config.toml
encoder_norm = "layernorm"
encoder_patch_size = [8, 8]
decoder_blocks_per_level = 2
residual_init = "zero_last"
eps = 1e-08
Rows from block 6 of the encoder of a small segmentation model, named by matrix and row number. Rows with one number belong to one neuron. Each number is 128 + 32 x the weight over its row's rms, rounded and kept within 0 to 255. All counts start at 0. Numbers have three digits each.
Before each neuron's rows are labels from the 100 images, of 14976, where the neuron reaches its largest size: "responds to" is what is common among them. Only what is clearly more common there than usual is listed. The data: rendered scenes of coloured solids on a plain floor.
# gate: MLP gate (encoder.blocks.6.mlp.gate.weight, 1152x384), inputs 64-127
# fc1: MLP up (encoder.blocks.6.mlp.fc1.weight, 1152x384), inputs 64-127
# fc2: MLP down (encoder.blocks.6.mlp.fc2.weight, 384x1152, transposed), outputs 64-127

responds to: spring; largest object: spring
gate.360:077115132134157122134100160100071102192117117131148117131143129161149145103150106126135156198056087114125108143117128118118132095114138131102085153100107127110121141162093098137123104180131096
fc1.360:110095096129119135134116138126118117154148144103133071114168149143138138140122102096122121160108067154186115096089119124087117150183134111124074145112107180135145105130121122082161123134105150
fc2.360:113117193190198114132144143136177127192178180159160149075102088120138167119142129112154110110101102102142157147106167152152149127175162125132155110166118130119085114168150170111169125127145094

responds to: capsule
gate.609:075066206117156120118205184157115117163130132177155210098050118132090113178234086149156178198134077080134082136112132197149185073140098086136126142121139124096156138091137120135134080142089106
fc1.609:148168097130107137084119076154157129094135108135095113168207087085168137102124164137087101137125130197172154111161125117119128159099136130107140180080119191138129094254097154103184141147145094
fc2.609:118182114095106063146124115112154122141189093101113105188147125118130144139134079148160164132128179133161115155146104152115138135150116194138131123098114144143110135162100137151136110158134071

responds to: light from the right; pyramid
gate.275:169124108163145145090142111048172071144087203115174158158070159153125142181132100129107120072105140157156142134151145151129110161205150168143131122088095100103158108130107069164105113171119138
fc1.275:187071189098091178150120101136115074152128175165143189085096200151146101176183088113087080081135134134137112081093128136109110162179132178148149128097071053107158098090114118210098145184130143
fc2.275:081099076168181192177099152175135142102124130161138157121140111121075133159124159110145054094124074125074153119080087134180174140084176061167150184108150064091158139130117159081126141089143168

responds to: light from behind the camera; twisted bar
gate.21:077148203151155133134175121125157079133168132189101124137116105161135088119157137152132081194150079150107113119099157105034112154118170126126111120113195127145145104145178111199097105089117174
fc1.21:127134115165078144151098155061160152107062084207110095128141087149139148138086106187166172152161138142078089156173162126107134131165125201085116126137148160114166224141172077100137159108155104
fc2.21:088138155100113107144189048120099158081175187205132119159166154060165159083075129178166129142078110090114134045097108122156163169132165128098148145101141116094121132141093139123104166128153125

responds to: capsule
gate.151:122172132145077150090103089163120132102126120128158157104114162136145091112122153164157191150124112067124128095140123105166162116164116153224138125109099171179187076134138132159123150118134126
fc1.151:118143163112167093137103070155153155111089120145161147092159146163141122141069084174111162156122127095105139163180110131110172134109139160180088088168141145184151088102134130093074150082109101
fc2.151:116125146073139118157173158165172126122132157133099088112118116179083075147171166125140106090138086110059139100129150113145118157082090121102127139172063082107108195177105142124127105092108152

responds to: light from behind the scene
gate.657:143147115119210151147106122117125151108111150123176160133139190101183140160145126179068119123121139111137176148116107138127123140097151190172139146136098125130105131144097106098075100119188140
fc1.657:149047112117119066081118102097114135107133092168099169135155098147095182058116105132131142051127144198098124120143142099166138087092130146102156073115143164137131127158116149126165166136059168
fc2.657:120095150140172162119166141150168143101165065131121139117125116122127131111092094156139126133168129105082129146113142126157119145175127128123156143138125184158129090137133075173110146190177151

responds to: capsule; largest object: capsule
gate.165:105107131125103174109129162146117122143104119175124173148094130088150115110108118118116091152099143132138121083133181108111142147113130137114101181114061112090127114107115047131171131155107105
fc1.165:152121073121137113138049110154112170174116120061114117147133121119111120145080117151081100152170128126141185156213149162103091197135142127120081113132107150121145094061137150152142076177136111
fc2.165:124126126084159164137078150114022154103120111103130105087143103059154087183162099171106179173174111139052115045129114090105106152141129130167114171108149102162133150143198086127128115156110130

responds to: capsule
gate.66:131134112131097135083155095111176156168081152211150167117157174151125154131109110174102099176147090123110088126117105126135115093167108098169133135140158172089174136135165150094101128118064140
fc1.66:179073127102214177172096084140112133155122081155141099108167126144186168131106134168090136119120152094110098171177100133202119082146164135061161122158118122137150115098092129138097147106145157
fc2.66:070115170135116116151138137105121117173149127130048108159123145115135108079133170140133149160135167103107045098140124089136123103098157154104116138139047066200185122180134155158139118123171170

responds to: light from the right
gate.617:159124142123125093143133102146141127149159121116117127113138159147128128103139153102148121056074089129158101097118092118108115173108099144089126202128079125081155112096111149141114159136144146
fc1.617:166160077124133150163141144114111146118081121135146150078154146086095071165084105190077094102143141108070166115110168102162118079159160170138127059157149112172170120132154138160109097122098120
fc2.617:123116082157063167127103104156127131134113134103127127104143076137131137103108082163189095074102164138158139082117122186116121162127098145109122151101122117057112178098100177111124106170114126

responds to: capsule
gate.691:138142083136142117129109146138152178125093099150109131067094120146121124119101124179127150156107135154077090081140114111171108119150184071139113129192113136085198127097120141158161109068124082
fc1.691:129144115192093181077145150108121099124168175114143127146150127110084163132134138082148144133182108128144127118105157126153089125113130172129102090123208116146076155221180120097162110179166147
fc2.691:114109118127133124141107106144062158126110128172132111150136161166142134107103163102169123143149144088240134196117174113153118113116091168128163056157198140118174108130120044145168138123111120

responds to: light from the left; sphere
gate.300:194167077146159103115132093126091085107140135103103127119061135117119153138116125057113181192134115173143121044148122128138132084087163091138130145178071105143156126145152092098078080089152112
fc1.300:168173116131157161171122133067060113145143092090067101141072092122156126131138109090135192128153151212151093103182195140172118142167125103134149156171117116123182141130169068123131119084142157
fc2.300:179162070129159114131152152104130159110110114117114170144154161136084084090140070174093117083090082165142145086155104099122121120130161041164166167099079090112109161078145132154152157141082190

responds to: light from behind the camera; sphere; bowl; dome
gate.208:089119135126108143107127096067129123148149126110144124203144132090137117097152099160130081044226135069115114128129201108193083125171092093097150073143159119145109101105098131120104173079130106
fc1.208:120092123089093136141134112046081150120177125129166151136143119121171133113160136115113127049175125107128109128105164108120131140187116068116181109123166157108062128118107117136111114084118071
fc2.208:102067128143131148170118054138120119131126160119171202144151067158149072149150117095152145116135113089121182115112132101111119139146119119117151137082123139090100219178152074092189111125118130

responds to: light from the left
gate.723:139136131073133155153148104139089139089079094165089141062094137206091091108098140201193139139134080125142087118146151141155133061080087151180075067159072143155164091153172130104113169113114172
fc1.723:135153111094166131081130152129096140122087094188070154093130135194092112130151125218187139175133118123093119097179137127151157115118086171172124076185085105160156112159157126126075170142079175
fc2.723:150136124116174141139110054073144159121115160133137172142125082079135161146145184126147118068138106132092156110082127116116112121128088106120120126159104076125108160161079110146145106036088138

responds to: light from the right
gate.89:131121109138073079087154136140139191135129116139123157130144195146115183164126077136127110095090124155144158092123150164097170105131081111153171113121111090065077072051175115172123110085094123
fc1.89:173127105138079162153086181147133187118141174096132100083119102176173092138120126096098134136149173132116127201098159110109085122136156110061100125197160121125143166137162133194130128183130148
fc2.89:071178130129074069113135092109121072153168121102092101112129149137118144123170096101181118103149124114149058172166112148116045133165118147128166127080132091175123130186135118098088094147095182

responds to: light from the right
gate.97:122116138135106109185181114165177120115170055110165121149100169177155121122120107104148097198128124159112183131035092093076174100100102132233095138117102142114156142216106099139079149172143114
fc1.97:173113088087143129154140088137132132118104110179135127085185060129132137147108107089161147121108132097116136134132096173169140141130153090116133083176160114152128151098108134071151121075156103
fc2.97:131133102143105199159182131116084180153112152104142141086160108149134093093171109106126068078062137103152094080100122165129122139125134174088145064100083100111089160167141106082102105195121151

responds to: light from behind the scene
gate.742:107144145157148174083185142155091062130113130171138161049158067135159139144127100095152113128141143108076154128076137108116128116157131159102195056131157096114158143134112156146087094138126149
fc1.742:097120125065103122161145135089166145101169142140167156137105190130125150147152152127112154122115084152085103144129122146139152128152158078162099161120117171097165188108091117127121121139073070
fc2.742:123048142174128176140150184136108146110135130183138055149134142162107098140105134141126134181101167102086124132158106076150138155119171124132102090156178129131089138116168112157147148080148067

responds to: light from behind the camera; capsule; its colour: white
gate.615:103142106125154109127161120097097105180156103154124124149091116177132089171117128119097168104116091177100178103144095123132101163121086104126139094116187110111162169099166124112190147130136159
fc1.615:133145101125085184113120138106118144089146172134156111092164101109169178133172103145143149128174155066104171091124127123162166111156160140075081116146061154101090124219155123130098094139167113
fc2.615:161126133112142138079150147107090154144232103102092091126120105141104063117158124135082125121114169166116116114244148141119132134111109133147128119115159104131184157087126110137131140093145103

responds to: spring
gate.318:188120110098093104178134203114098091145084162122171082149121084101098126086132150117178140195111126151113043117060182202103114097097112140104077135179078155154147178192136108097137116147163116
fc1.318:126164143068099121149092134169079080195085159129143107168164078092121133114158093129153165179081106190142073167057168117106086141090083148156108168096161184115101157125079092158139172095140107
fc2.318:146128156132159108147139122087184089170119094164152083096039151125176134149124099172139200081054031153078149109132105099079121131134110193150137145139163193143114123118139103083128183095166118

responds to: light from behind the camera
gate.48:102146189113058179191116136171133134159170101083173167109117150118134147128085063137114070120105145187123054113181081110094188112138131103111142087104140128110166146160093159070158100161106089
fc1.48:105090178135086137099120174124139117111130152101107195095120138120110107136133120142223146143124125157106150088137131104166121130082124157167165168106091045143147194133114129114152149073111135
fc2.48:163119162103133169112108077125104066074158121193105157094129137119113078109147136109159101161156135099103133201126182141151122195133129088135154116131061151144097126160098177144186119165099113

responds to: light from behind the scene; tube
gate.572:111107084065143101145111135135161057158120110168163076155108094186156106105092133168073133129142129113035139164115141146128130123109174169108163123124159134105149125182102130122194149134136197
fc1.572:160087145153113147106088157071149115137135137208108197174130151168099186074130153153114149126176082125185115092069173133106174142179038124121075078109123150167103158150154117097142137126171068
fc2.572:142141152146115088125128149144084119112104066170120119069228172106136132157108086131100110137122100129104121158109131123109119136249112114116138140129089175121072100109103112120142162118100131

responds to: light from behind the camera
gate.310:089147144075120114091097104100124159148142146078150169109141092143149106141118113177159138147114125160135182113147087178097132135071159109105118165145104078189159139123170184127132130175089172
fc1.310:139175077152071103212123173136133119126106170114120130074079076110115147090146122157144185103153099135071142090100105140136076146100130139100069109163142137095160127161079197148125165147110163
fc2.310:157111091175124110134099108108147119121133184147141191105098161146129135134163117144169129171142147069122104135095096114102107111120117135101105109057170112170098123126119123106089094100144081

responds to: light from behind the scene; grey object
gate.567:106191180104055097136098148100158100088081124142090232120185150133120124087140149111132117128119065075116108090166182149111101129084125118067087159181138116084158127116111166116147110087113099
fc1.567:107171098160131113167118148139164163131118095157101093109074099122105111145084156174106171126111117199172164139132092131066141122072125107078147103108131125134086100157115171129062088111152144
fc2.567:109167169125065094230122149131130089115157074134080122114125085125101129109074200145119142123155145140128169147129101168167145142136178090111162149092134083078159117099184125148141108137127120

responds to: light from the right
gate.471:121095190082133107130139089090111085111171144170101156099113081109157137086143141152070136106107146124149142131139113160144145134104120096098128060108162167085156101163122120187170162176132112
fc1.471:156187104142163146059103088139185164120127084088155127136176187123114082106105136108142151182153115095135128100131105109134131086154113144133107172185100122167073094146097131128116058055131095
fc2.471:108059151127112111045129085091124146161127140097147140122122126147120149119103190113129140138137141105123072126150122116166123100090083162167185083168157135100172137120108159140124167095066183

responds to: spring; largest object: spring
gate.439:159148115086137121085084149149138051178137152116115089132143175150142114141140132082169082125149087115140180127090110166160136144112129158147105107114147184157135159128133165086105135122145148
fc1.439:181156138097150108171103198134094089221130105129082054092080188134161118103106112091163115134104046137123063133110183158128122142088121088211095145106117122186170142109186109137153153116113120
fc2.439:206091130174121069155122157088136081164127161131125080106054130161130149105116122140126151086166103114099176103128132120090154081096121131154128107121140133140083132167112148090102118136187134

responds to: light from behind the scene
gate.197:126156121140153113158110149176101189080120135156121149132144123168134120095134092174112067118095172176154074187109111105101209143121128156087139104171076103114108173158123143138121120146089171
fc1.197:165151135134150126184115125131061130119080114109130163079129144138095164161139087156136106197138048104164085178144074163208094080142142169083117117147097145152108055070179120128215149152080146
fc2.197:152093116079091114114086138168085144144111115122115109138129100132145107137086121144057119214115125121074073120207147106121106155186088135097107131048104100085156103100102111145145071201118103

responds to: light from behind the scene
gate.357:144082101163135088090075102144116146104128146164140153159144175072141083152110107081102099165144153122198142122132170169140098105109115101143100145071149162125090127155111090161144106136124102
fc1.357:089195154077143112181111111130147093104075164089121076094102147173145170099146150136139144063133092059131097116142082073142153125134116148091151125130170128156119117126129134154084180045167087
fc2.357:090166110113115120102150206087078115097112196131118125166100082098204131140118100197136082157112179098144124128140092131079096142155136174135104091114196119126190134096150149080081136141190103